Rows from block 2 of the image encoder, named by matrix and row number. Each number is 500 + 50 x the weight over its row's rms, rounded and kept within 0 to 999. All counts start at 0. Numbers have three digits each. After the name is the row's rms in percent of the matrix's.
# fc2: MLP down (encoder.blocks.2.mlp.fc2.weight, 192x768), inputs 616-767
fc2.121 099:500484500500554500459589500500550580416520547509419461516500524438541474500460525560500576523581542501509535517530571500544500500500500657522539500641500491493509500500500553625566500500550561559494500427592461483485500439500456468500479411556530500539526563535526448483476500540448581527402500500500500594512500500513537500344607546500529461488516500472429461500557562573453585552557496536515514500413631552421537546500444550500464500479470547500500417564
fc2.122 075:438345405526500533500570500461504590462508532473500567500443496500464500492580500500438399476508485455487500500500497500500500500500500524481500500392500500391432500444556500409506495476608528470551445500504500500441597517407508500500500500500440500500545491500482506468500460437539500399500383500500437470500489500525574466337525500500500479449481500500500275436592493473402569500458500500563500433500500365411490481561461365500531561514500520504500490471
fc2.123 087:449500500500500494457594500500545500555569511509500428591500399585500500500500592500450500500648517439500569508564471452605500487500459500516554500644500507453520457500536568674432561555500594500532562452500500520552473461494544500500500542500500500500494583442500661483500500500544563578598449491475431606500500500472476561485637500578420500500500617500504500442500500500500593557500500621500587549540500445525600500500432500513500500528500621500616500409
fc2.124 123:380450483559518522347567383490500500404500579500374500502419536459461500589506500543500533551500532424510427502500488561521519500515480500511547469605500417429414512506599502508467449536500562461500500400530500545631503533408522373531424389489436561504500582552565501485500541561422546610400402539500500500500500438500446470319565481421428518500408500430405500445477520500355574500556574477556497637401564425473522500500399456500522522500541500537500500411
fc2.125 075:500606500500500543500435531544500578466481500504479500451416347611617444500500475466500405472463542441571500500486459500500506500500500585530475500500590443500531474566500506531529533554500500480636533474429500579500386562513556500500521539500500500572497464500500511622489500493551507489513493511530428510500500500500540533454439500507528500500424500500499550487500531476547500536433470401500495500549413500500444523500504507479500447500555525633457429500
fc2.126 092:577473526499500518500318500500416500500500500458538500464566496507475544500500500494530569506389497500462450518500547540449531500513531500500500512355504537500500517500442427331579500415552451479448479505500487473500522417500479500516500564463542500447546392497500519390539500496465481500603536459406601409520514500538546536573307500606500477500500482500500500468500469437500500430543443474519453500597490567398472500534500362500497500500514440551500590500
fc2.127 086:541433492444500550515455467566464606449435547449469500436561500395453465500533422500520548500423452522480500519425549483445522500500543560470500483391463535540500532500500500452593435463500466520599500585500562481588579509500424500531424448500506415450516449529493482412494458428578415537437531500458499460419637444498454500457448580332539405500470500500533461500537478404432571464489389500500426587404533500500484500495532500471494500450553466532435388500
fc2.128 064:445585419618500500495541513500500432424527500474541500500434482427611486486536555528459500500500500433500560531500422506500546566506445396609500536572562457441500429619515433486460570629565500509567500500500565591482462556481632456546500576500447540500540500500515581615547535547500529500608500554570463500500440530541552517500500410547473546538500479542491460500548500533506500500504500432504509545633500500615500500504481597556562517595500500500483409551
fc2.129 103:368443403500631460500538500500500430500500448548500460568388502490549500536500603610453432586524536392516497500580434638569480519466440483527592475560490395393500439500502500550419475570500471468500500500500519539507500511423500500522500465545413594515500500481471500500500460591500613508500441498514397521596443500490500500519515451500415503500488540500500464524515461577500468540641512531483586502500500500610520583474398500478500485500481502536473336500
fc2.130 089:479472521500368503477314547500438527500450484417558406499500500500475482553432454410500500436408483500446460451411500394472498512500500500500418504349495500500500500536490385346476551500500501456500500520413500500579526460495500620500554564432486434490500364486500500483530488416500389500611494463416500386402500510501566500500356479574483509456468461509561480500456445397500490433349472472500431457618500500487474419500500436536497486467500410456473492466
fc2.131 110:537647494500447500499628443500500515513499500500430459500526521563494511500500444457500467487630500586533570452484500415500457524484543500553442453500540596581500531524569565615500468599500550501526491532500504538484530586493511529504500435484565436544483600501500479606453540468500446500434500540656536585464548529500500539544622504450509478450500507607517606575526558506522500567410595500482500574419640438563572500494542620478517500403515500589500560500
fc2.132 088:585575554500412553500500500426500547500611606500500474508551483535443500523477500419506528510560599543500496392490529377500532497500543523527429540622589500498499557489467555596526500480500476649532500500433500500718506500521500465539500506463571438557500606542529500545502678420475447582510527479500536534500500458500520500433564512527550500500524500500500593500435566464600523511408590490545500500500500500580589420519500530479500500500522500500530556500
fc2.133 068:510481500502351510476477500448500518500482552468500500402531500500500514500500370359460587493500500532478473500415499345500500486493500500500390491441486454554463500491590500450461471544500481477464500536500500458500500541445490504500487454500500422461500554500540500477500551423481370500461465534416500478407500500500500397524500538501510474447500500500500456500500500428432537417334420507500441582434500377484500409493500500508480529567500490500442549355
fc2.134 085:477500565500629531528554500492502500475495500573503511597467546500500500500500611653531411500500403500537500605598468663500500549500500474500620500500470433501504500499500472500485533500495441500500540500615500529500417524512514469559543500613471623500500500526497498500518500573500655513527500500491510500571500520511527414464492433502469550579551538500500500500500500500482496575658507500545500500559485632538529535500521500523500492527544500642500414606
fc2.135 071:500510514500532505557278558482383487500464527500533500554500500451472493496500500553549500500283514500464500446530500555500500484500500500467565475376484417500500500609424437500521541484500523486567500500496552500404449467548500500500500522500500559500526375464478549485500420500382500432597500411422500500573469496556518532482393500573500487500350500557500397522500459516595462456585505567500529556565500567500450500500500314500500446500500400482500531526
fc2.136 107:508566418500459547525332500517428565492464507578500527467507500456518456500488430500500438419406500491516494500466494500500528443500498500451500500422448530538473500381436477386500485335449493500511500500500500410630500415500380502500500557445492468485500347500500478247548408461500500491574517500438507376500500420472500522521316500502500485500505500491500453462450500421500521465500472513500488455500527361367503500491493394560411500576499458500458463429
fc2.137 071:500444439506448492466523481501561640410561505500500516500500539571547500500524500500600398637450596500508431500447500508631574500502500594558454531474500500500451522417525500500490500512500523572515500469573473425544500536416500543498500500425500500414500557500494500414500428500551482500567561500490536501413500585504505587600451552500481562590560500457560484500491500480451500505459620500527500541540500500604500422500473482500495525571556500462500500500
fc2.138 184:544604540500459474527635545500590505540536500500529419554546493547482500491458485477522538444613558524546605406535521404572487449534550520500484500643499559539500540455462570618493529505465554518485500546462454460558554445509500528470550500457548468544467599467500560500500500500491476557534528466575560604492524561519547521500624503552500500445500455544512618558454565500555509564399576472489575500500588440478549500500537628500499498500466579500536563447
fc2.139 121:420441579543616500480384500518462500440455479469500500494426500396549500485466563586469500561389409444500414578533418626500483526519419448488558491354482414439500446500514455395463521507536500423452564482572556549500449503459547470500465520611415603480452415500506445558500440549500584528508469504403423441589477485476500436500500455499467500568529497425493420500517500535504492473635519472500500454500447500500500563500452410500500466541511449411500500500
fc2.140 104:500544536511397500476671566500500500500531524500500500500500500545500514612500500441538496355612500500500578500500500418518521502500500500515407500688546500500505500500489580644500500500500530540447517566388500500500586447500458507500504512502559454517500500469500500529500487470500443500573514470570523500503483500543549476500599554583500488377557537537499525537423547481502500558390500568500547544547498407500527500500494621479520467500514500557505471500
fc2.141 093:417500498444572500478601500500500508407523500580473468504449482515500500555500500554442500488577500410500551521531424575526500450504466500383562500626403448473500482356445547648461449368500500508397518399516430335500500356435406434500500489519402482505500531500500528395516433525500576495494481453503409581540473500473487546500620476467451500521438500483478500454500554562463500585598500534500594454461436505405506575500500544500468500453500528425500323534
fc2.142 099:430500500530624482500500500500453450499419470485490496541437500500557478443587607616479444500476466500494500500556484631461465512509467473409600473500488500500500504568500446468472550500500500500455541500611520500414500500500517500500506500537500620490500500500456458488473422576453616494500500477388436461592479534495500510500461495537500500580459507433500500459577500566500443493670426500464485500500441632548462578441500420454500479484461475500495527576
fc2.143 134:565568564500453453542500573500500480571500469563541500544519500579511525500500473484510500438607500533500615500500538431608461495500516508555475447586500555517544518500500500555504563567489552500500500553413478500423458561540500541430593554485547500579499500459501572590500567521527465506579500500636522500500500578494554511571500532557538491426524475611522633500444526484591501586406560492459500561573604523571500500521536611500500479434479587613500570552
fc2.144 092:539500500480401519560410504565500570522461500461515500500551454500500500481500406421597500426479500508463500500443568404407549500510577519500408518387524497559496569424472500440560500386500516469500500500384474465500584480525423525500466553500500408517500471459530500426568469409500369500563500462500524451466531500577513501535430594515486500500500453521560491500500471392500520448343472485518443500515523500500500395505513483545500500500500464500447500500
fc2.145 079:471489500615506481535522580454486428564489491500500500500500522497500551448502500531463505489556527514519510531500458531534474534500500451514532500626574500500496456633574500512442576695501467467500490500509561602522525605500640545483588519498491560504500549500487500681500567526500508527570527527566500530550488547519569445599548430569500500510518500561498544494500486500557443504490501500474452589576500500671500518500536575500592500485480528495500570530
fc2.146 066:485500500518500437571500461598489359465500372500500500467550497477508482357371500500508566500558500513613580522500595493506500464500500410500500500511484500500500500569500500500500488546465500417459500500420544517372500527491526430434427501453469482594500511500500500622500504462531500445549530500597544506507514480637459598500500589500553500500500523607500553613326500500423393526489573500439592355556611450532513491507500564550500442510500500500494491521
fc2.147 098:470600500500500500498585517589495550478500500500544416610498500500481554530471513500542603500609596392574613445594537500500500500500506533559500500685558409530479519566441529500539483539500500514598500413444499555423528563495516469500496533529457500587500529500478444500535573546612500506494500478563474500500589469582500521551577550472488470492557503640532500607500589518421500500500654500500615500539500493492592500489482602500500472471500557591585500500
fc2.148 122:589626581470469473522620419500500514500568500500431500582566677552468524439411495469507500496500580500500500430500560455500499482475526500399486473648587593526481538540515500604579456543500500500454427500441419462500579500500540546500500462432531493524522643470495546549500622510426474600482444469669539500500644519542500631500573536443505465483510512500539654598618500513525514500450577524500566470449500500500500516486500600541500500356500500500434542414
fc2.149 106:432437522541575484487352573516446475458468470490530517543416500500520546500495573568471498500380518462505500526554441607500524500537414457481576534412500411395510418546457430500456542473500500490500531499500523505463500463500500492500525547512424566489500500500500500471530443547500575451591486500376425500562424500500526500415391444579469500553500500448460386455517500500500474495582463500500499454589375589484500541500449338500500500500500436500500464571
fc2.150 056:575528500438489500560533403500500500544454557500500500488598551447439498569628445485556541500500500600525500484500564490423457520435580563500469501444500553552574571500526522500610470438517500515430500556480500488422491578572500559452495415500539442500462500500500445500433419500605457420356569465500586500489546500500469585466500511407612500500404500500522535500435500500500500500491421500480500642359547493505442491500581478473500500517498500569503645525
fc2.151 128:533492494500413508559345451500433558500443516462478549419554541465494480500515443414528500500409433538457460500408554500387500542482542548500441500334500542538451534500506456358552464403485500456461515500500535483506500538500500500498487480472500448458462419511502500400500462440500425511461500500399542393452537469500445500500340528447550481500470500453500451500508458409500517403428455500500413561455563461412459450486500380530500500500515443459485500461
fc2.152 081:541609505438412533500489500451500580500500550500517447498553500499467480510447444414515464500577544500512534449458521500500534500500521571480500529508495563500474533480500500484523500310500500500528437509472481390618523426500430500524531561500556428500561522547562500416542460439547437529541480520550531495500538472500500500526452522500500500500500525514500488500500500473500509497500500537542511526534500500410581459500501476571500529543524500578503500375
fc2.153 107:449374442500500511470342444555500532432500493462508545466495498476500500554500500438498500550396500480422386518447459518453547500524463460500500509381464453473450470373500460341486504500500451522532500498530500438488479500474500422522418500481447500462501418509509536379534429500564501500500490525362431391472447382484522500500370501477468500519383536425462457463499439500416527442516507515529436500495470489357500478516475397556464524529500413487474344500
fc2.154 094:430558432529589423435543500500564424415556500607507522539392421549431491500541609603472500538516457500500543500579454582587500498500423500465607455572500500434444450500500500556467499498545500462535501477519539500500471462500500420500512468420460548551498500500430500500500513560518603452497500500515500551557404538494478522500519441523433500556558565508500520500503597605500500592613500483500610607532532500521500623500403500500506500513500505500506500573
fc2.155 096:521589500550397500499516536507550500500500500523555459484529500559500500536500460393473500468500500500491599500475474375500508521500492436523425536590561500535441479500514496503447545567500500500500500611433562529634444500499575572500500550367532448500500557464490571593523596449500403494566600513597548529431500500512517461500485504589521500468612500545511607500518500458516477500362500451500491538591462371560501404512500620584546500500500501570513500433
fc2.156 074:590500611379500500580521450516492635578497584547486500500587399461500500434460500511490458500516523572460488500452550519512496466500550586454500522467453603578518582367469590556592452351500518483500544500517442419444522441546400500500500471500613500487521500500500500390484468478583497444438521469452567486500556549449461518500495526433554482525500500474461455500559500500565500490544496500500500500426500486353554505496539490471476500510538497500524609432
fc2.157 090:556471485452500603500354500520437588500500614471500500500555490433555514489448456500556505565384582500423430540454581510402513542500533500500436507437500496500582546478451454371612500428500500500579530474514500480500495500587458500525519549443561500500497382506557465450500398425479500439500500467409546429500532575567500500461379576500550500500486500456506397426500460435500540438479500500522445434500476567500499466500500401500484500514500434334544607574
fc2.158 113:496398478500430566457442461500508598441526544511500522419512502500492500500549500435540555524477437500449421425425500500497547485519500548503500550459444504523473533375500486437511470427490470486539429394518485401553541430470500477563422530496507430427492481522557587369563464452521500500500500524419496441400534446507448500527467500487510511515486481446473353519498500500436542450500443491555449531500500422345500404519467447532484514587548500373453437458
fc2.159 076:479588504443500513550586593500500459570547533500590500550461354582512500410435525500471554500593595467500500500569456554531500500500500417468500500508521489500500500500438571555498506437551541500500500603462314508533402398585484507474561536541530512500500494500505500537500500500500500536536452500500520500558500570500577500519500486569463517502500371500549588541500500519586500594586523500500582500531477617474584536500502500544461474500524500500582604558
fc2.160 072:459346565530500438442563500567565389428500431496485640422497387366519508529645556523495462543497583461500438517522523519517500513363534479543514500641456471516447507500629471576522532554428500500392389559578526557500493500483532442454419500500432519500596542464432500528500501563567516441500481500500470513500449407500433500450613505469532500500612500500500500500500524563397436511500452500500519500500500445569499464440464538461470500500500535466500417517
fc2.161 123:506386500500500474524384500437384461510456451417500504500489620428516462565500500524486501500384500500468411565500506573500502500524500449422500516301500514501557485500459411370446538432510449435444500455529500500440500500486500551500500514500482500419500377500475500435513415500500531425518516500500527360500500454500537570581373500500500459500500500417500420413500385500500484427563376493500500500522474577485435500500520372484500500500500412395500536500
fc2.162 071:447443496508587492519503508500504502416500476502580562500451410500519618554500500500500479520625500500511528532500517564481589467519475557500559552500496500499500511400500477500456564467528468500500500405589457491577511503468500444491533606548500500529563633531528500457617439500611593500606500500513451500500553500465500442527530500572436500586632538440500551564555500607500500522582473509537500496587500525500553517560392529501500500500486500516568500591
fc2.163 089:410537415536559485494681474476532474505522502486512469534500539359500500374506550588500535509614492500556490500531437534571499500481436482528564503608514454400557447572529589593438500649500514500555558463500600571496445568454539407546500423489500572528500580477489439612472500597523544500411500500609500623500523500451500422514637500465480500500500512523495489491588487565455478542500500533501558596423500500563500600464452602461563500500552565457540446513